Rows from block 2 of a small multi-label image tagger, named by matrix and row number. Rows with one number belong to one channel. Each number is 500 + 40 x the weight over its row's rms, rounded and kept within 0 to 999. All counts start at 0. Numbers have three digits each.
After each channel's rows are labels from the 100 images, of 14976, where the channel reaches its highest value: "top examples" is what is common among them. Only what is clearly more common there than usual is listed. The data: rendered dice on a table.
# convs1: 3x3 conv, stride 2 (model.blocks.2.convs.1.weight, 48x48x3x3, each kernel summed), inputs 0-47
# convs2: expand pointwise conv (model.blocks.2.convs.2.weight, 192x48x1x1, transposed), outputs 0-63

convs1.44:463545590502456505521501479501477528542469484551507511488539536445437525450547451544442548481630500568437504513511475528494490515530474513481496
convs2.44:529475486549508496487468503479535603547524541508484483475515509520522578509554516506541530517535505466440447493484471584466547494440517417579487594486499530488518482464517451526497473538476513
top examples: five on top; black die

convs1.46:566586425524485467503518489471530453488484462562499489526461466431504436418573496474481464480440490468513502534480517543525525582530451526505501
convs2.46:519541490517424501529536452576442545462555485533467511481512452459568380541422466513605512436548538467476495496481495503548454498455476591454487490509543457531512531483571504467483447517533501
top examples: black die

convs1.11:487472431512511506539504475472552513470536512498478505468520481518463430464504514473553473558531501470501498409494574433484544486451434404446442
convs2.11:519486542493473567548480513483491494455564461486548508508528555499468610529491523509474505552457438490467476495435490522470502545520453465519521508471549467468548497462498474454464521476516467
top examples: white die

convs1.37:444487533497516480489450496521515562568504500596460567438550507508504526517530472516473544469602531560527565494517522507544488533518550438479476
convs2.37:453453427449568506480521487466542563474514527568533531510499534502483468519449539474505523547534477511407579444476423466533501495500463569468509435489543521496549512492488475490470455434455535
top examples: white die

convs1.31:531458469468499492547569524452509451446463511436527493447521547506501552468417455536521446483508496526392489491518455446470507496447458450463498
convs2.31:501408465559422483489564500504447475502490585507539578533521488530471591567509460536502526584493470589508521476446514518496548487525579380548483504529549519526515448556522486497470512497504481
top examples: one on top; purple die; blue die

convs1.24:502507529547465516503518570523513588597532540432472517554542453515525497526454509520550505511509477501483511407492534491499475548594528493457459
convs2.24:514440559516472455489534559473484479507403492466514535476485562490535516550468508549450538467437462536512548434431597486491572510508490552460491427473503493494517423571533493483516418491498479
top examples: white die; five on top; total: 5

convs1.34:501510508483482514512450531473490503578464447527483505527498517478551585501487556499468485570586498597452495499459512503457492554507457507602462
convs2.34:477565521483530481447520497563556490450477558533500513516516542449490469462535492459564464443542512540467583463545477519463497498467452543557449491492468449560487546393456462503483542440541490
top examples: white die

convs1.35:503538494500535541557500506569551547536534500512537500440444492498524521502494538562560556553512496499534562476548523507565571513510610516537532
convs2.35:403513469493463494502473449526500557504489544499472521550483493494511568540524506531528454630594510572445512500431519497430516465476512454528483525478481491494494480422506517492465520537530516
top examples: black die; white die

convs1.2:442453486477490513391495498476464460506469546532537494487481414426494438473529492579451550511469445506509541433478469509573488517479478479494499
convs2.2:544579478511486512553503500529481427605603461500506536566580470502488491492451530487580434517471470556495510517537497457539496502511495495506596477544513522526498528457556447494482516510553440
top examples: black die

convs1.20:504532568465458461465534502538532509444466508479480518518491512461490444618549462499491515480396544486523467600517482503499493460455502546466494
convs2.20:573485532446481490503489467488518541494525429463454415527498517511475484565527474501482600448473471518527543603429513514499486501546592472488477564578526523558458488544451514465525511487523476
top examples: purple die

convs1.32:451520492482492460477531550549498487500476507427481470563483509508491468553483489477574496464493409533460552495464572548503508456524482387465552
convs2.32:459561510470523543515512509520514548519484478465502494541433441526442537468492488494478453535536591499480499497446532452519467519521510549514499458507451443484497510537493418527527504502456537
top examples: white die

convs1.39:524457466481491503390497482467490464476482475424491479571539492499499444493431477426520459518479481501577467505480478542428552457511423474498487
convs2.39:498461507461490545447472453511486485548429479459489499507515546554510543488561456509498521505566532454452433457497493470497534489505516521478491527494472503507515442463532482506534551512482477
top examples: white die; one on top

convs1.1:512536476523538532478522525548551486481502500509554508503472556520564447465535578489545473492545495464541550509561521478579579560487557487490582
convs2.1:479535486530503545537598531474513440586539483506474508408450462502503464526480491516575503555439538475489478490445485362505498493512481535446475480502484555511490506469556517499486511517552481
top examples: black die

convs1.30:426494497465456454484531411492504557496487517507444467443506439490526528451490489514411454448469493450468479548476431435514496525513462510429493
convs2.30:565454494574465539504452460557500495497514490549513475495494421544563440493468498515548511542506473565484461483491518500621524441503570481553521460505472489492575533477505450502515486402582512
top examples: black die

convs1.9:538537515479487487540476578504463477508489480530488529452541533494464485433489464501480438458544517553471527566515523536543535562630473544530464
convs2.9:506516485547481421525523517509497546530559460496476572540492474457530513521456520534526504507471426496446536523489558492498579535498442475484532536460482535492496500510609509506496437480483479
top examples: black die; five on top

convs1.28:462483602464462508460484459481456579563498450524491548501447422526531534474517484506492463477505573502477486541509577474455484478528542534516434
convs2.28:584496439485516455585470465515466503579490513475470481539496521441529548449505499457517479560572462491430481494465459410520491510479523406509523408509442458557522531538505501523469476474451561
top examples: black die